{
  "encoder_activation": "relu",
  "encoder_wave_channels": 128,
  "encoder_wave_strides": [5, 2, 2, 2, 2, 2],
  "latent_channels": 64,
  "decoder_widths": [32, 64, 128, 256, 256, 256],
  "decoder_attention": false,
  "decoder_upsampling": "nearest_conv",
  "optimizer": "adamw",
  "cautious_weight_decay": true,
  "batch_size": 64,
  "final_lr_fraction": 0.05,
  "warmup_steps": 100,
  "weight_decay": 0.09
}
Rows from block 7 of the encoder of a small waveform autoencoder, named by matrix and row number. Rows with one number belong to one channel. Each number is 128 + 32 x the weight over its row's rms, rounded and kept within 0 to 255. All counts start at 0. Numbers have three digits each.
After each channel's rows are labels from the 100 clips, of 14976, where the channel reaches its highest value: "top examples" is what is common among them; "loudest" is the band of the loudest frequency at the time of the peak. Only what is clearly more common there than usual is listed. The data: chords played on synthesised instruments.
# convs0: first width-5 conv (encoder.blocks.7.convs.0.weight, 112x112x5, each kernel summed), inputs 0-111
# convs1: second width-5 conv (encoder.blocks.7.convs.1.weight, 112x112x5, transposed, each kernel summed), outputs 0-111

convs0.70:113136143136130102117118116119115109130143148123035140124120174151092116127091081137134137124128130136138130112131102113124122017124121122128021125139124141131116135099132124160127155126121122066113128116022139123158019138131114135102120099086151030112112151114110096092106131011101141140135137119104140130075130145145121125125126106110
convs1.70:111112104119124141090181172115130133136131124114185204146112145133148098060199137063133158171146133119144107140095148180125094125161135167128106108094106114153116166109051145088109169185095140148130101167195135115125097146154161162157149097111162116119111088059177137127134146165131082089197078106103087109153134173158113101116093112184
top examples: block
loudest: 4000 to 8000 Hz

convs0.66:119117132101153093077138129090080188135147149132113088079127124155134147092137122099093090083074102171080126148085158090120087122170144133132135176060126124135119119095091114179131101129091110115140149140126137113146143079111126066147055176126036110118135096118103098143171191134133132166091070135058101090131061108151153164108083134152
convs1.66:156109170146049137091109178109119139173115114175143135124138123141116109140170133109109144151194125101090163171100143137110113156124147153157139213098115125096146052098101125164136166166145167102113110202141149157167110126140146079094103220159084172181142088179098149143131154138078138145154102200130086127161093124109165143132103142130
top examples: thin (high-pass); white noise
loudest: 1000 to 2000 Hz

convs0.53:101152153130106138121101113130132130130149140140048138113108106143105103113118110133139156102191128142140106130121119127095121000116143093118017136154126096153160121101120119164112133121136095071075120109049116130155055120149125128103115143149134014127120120065085113111154115069078114136113121140137119096095125131145124125125120121095
convs1.53:115071113150149156144167111156133113130148105123121148117138092165126111157222129132151133157160118069174082125131142092179135123119137171134131140132107090150121109159108145121096155155164255092164113141099139098142120179123140140142147147104129134108116110094243156152121133098175108132169162145140094127144103173169075090110160128105
top examples: block
loudest: 4000 to 8000 Hz

convs0.85:124166126140141112141116127127141100148135138138010120115110117154141132139117098132149157130147105125146129145133139125133142039122139109132007095163102128134146087108122110162107133124119121077088130128037137153140000120151102130122121128140137007127122137114086114118110142074125129143140137108137147105109141152159148147120117114119
convs1.85:170069145086140147132138123118108140093080114129201194124087098123117108152162106144151085132138177224121120086118149074123119134100197199098163163151131183147120149163143175101141144096146200122169141138101116116135170117123135114180120125134138171114171148136222152124119118064177146126121148106146138184138100143101113098145130161115
top examples: clipping; text has "clipped"
loudest: 4000 to 8000 Hz

convs0.55:122153128114131106127126145103138108147141136138013103131123121143120140117109097158148156140151140133115106130115109118123119016120116109125013125145130104133128099113130116177133129118149109057068114105046108129148022131158111126129117108122129015134125131099075117125119138055090147154137118122143115094123133146145146144144115110094
convs1.55:131033108116094159137082139112107150122139176138184184120145113191106061142128159135118211126121131096132107098114126135114121155146082166142083180136180101125102099132110132126137165103197177138123114123151109127155163116164136124130130125058114142162170125086207129168123164173127140120151114077094064109101099146148083107095125124059
top examples: block
loudest: 4000 to 8000 Hz

convs0.30:124073113034081133077060146085068087119137108125107114126105067114157092119128111155107089132111110098098092066142124092124096135132074106104131118115115135166096200086137100124128178137098172107132129141110108112096107078128081114115097094155108145089098107150145133120087061057128143073099065111055138131100088111135133123104108126115
convs1.30:094127129144143126059144206131157163151147168195175105165131131130153173117114126154155131150130122131119146120150106160092139138147132132216120144141137161128115124124134152137159208187181198148114097120099131132129120172190167140154144176223146114147181166106091138157129150150184193129150162127133179148098148125133138164177153165149
top examples: clipping; text has "clipped"
loudest: 500 to 1000 Hz

convs0.108:124100087118141139109166064082110155128164146104093044090144111165132129114104135138104086142107135144139138161025099077110155112114130126074119103095117112144130150105122151131144121129052080052063133104097155092143110084097071142154127127116088149117127064146095079098158155085110115136091074122140092067084137161148131165126101127094
convs1.108:139109083169072105155060151119147121160145139165117138113164174135137109085107145107127133119168100068135217185097124179127190137130136063103142141123126113090136109085085086169092150150111155058088090140150157209115135106125135109090123152089096134152130124129092131117169188145122124135120048114114116093166098134127167156138079083105
top examples: thin (high-pass); white noise
loudest: 4000 to 8000 Hz

convs0.96:127106044085136076109118086064116129132146156108092056013155121149175154094093143123135100105100114152113118119066138091124099127165148146075129129106128121124085165120094126120153124094062102089092144101129125117110178038119093114166103090096116138093121092098124087125145165109134147146088097127134114059106079118132131146133090147127
convs1.96:154101121193073143121168158157087168174123130175134144132164156145088131142139113126070103122182084162079159172127101154094149129093159106156125145117125132130156137111134091159116171132144183110124072166110159227152136168161141102104128179143069155189122115236103134112174173107107103127110161164134079124157108154119142133128152112102
top examples: thin (high-pass)
loudest: 4000 to 8000 Hz

convs0.78:114174121128126100085114137094123123151139137129053129127130116152129132123129095129144144131144128171107132141136121151101135015131141089121007131141127094177123129089133094181116115129155082091109108115056136121161046128125080114105128111166107023148115146058074130140118139132039157151119116128135113127119107145123124127123103107096
convs1.78:127073144165146171177136094179115146153132102137144131130130182161126096209125136126174128167152145081175097127127116144127117117082109153112116199160149126167171156164119149173119171152195209112169133089097138148160130184158165135177162175075176126128143131138201112173125168071180093125125147139146120146142132156137086104096128153112
top examples: block
loudest: 4000 to 8000 Hz

convs0.31:109158130135142135125079102152141088132122123137016132135115118112101126126097087134143157110125130113145126117143132136121146017123083104115000105143117090121134122107133120150134099111120115068108129126064133166154057132118098117093115141133120000113116113084092115121126125087095128124093110126110155116096121155145122144102115083106
convs1.31:139092094149110163146146079101160158129120128157240141090123125164158100119116143119147154138156096012192156093164146120094120144127134161109140122178140097151137140177130130139157202088141163158172115143127069175096109144128128125191141153089193115086154155134183185147126172094159103122163149125108122120149140155118103132096147116100
top examples: block
loudest: 4000 to 8000 Hz

convs0.13:076112143136119131044164151135088143126115120141071111116147102160165117121117148129127124133040111140060094136078063098080103171090127121144153162086208138184101103098117149143191117102092184061099124094144120117158109096132124093167086131184150142132165121152100110129103085098133153109109092165092139090051122113141132152108142107133
convs1.13:083135155098124099128070099145108075103110120122135125142110111102122118109070124109110189143137086087115102107084101130114147154194099104165139130136179134101166012131118146167168088111150196101089143131112085130117143107066152075130161144161188136143149117093077135152110177131170171145092132124098140109111044110115145150143130071094
top examples: clipping; text has "clipped"
loudest: 4000 to 8000 Hz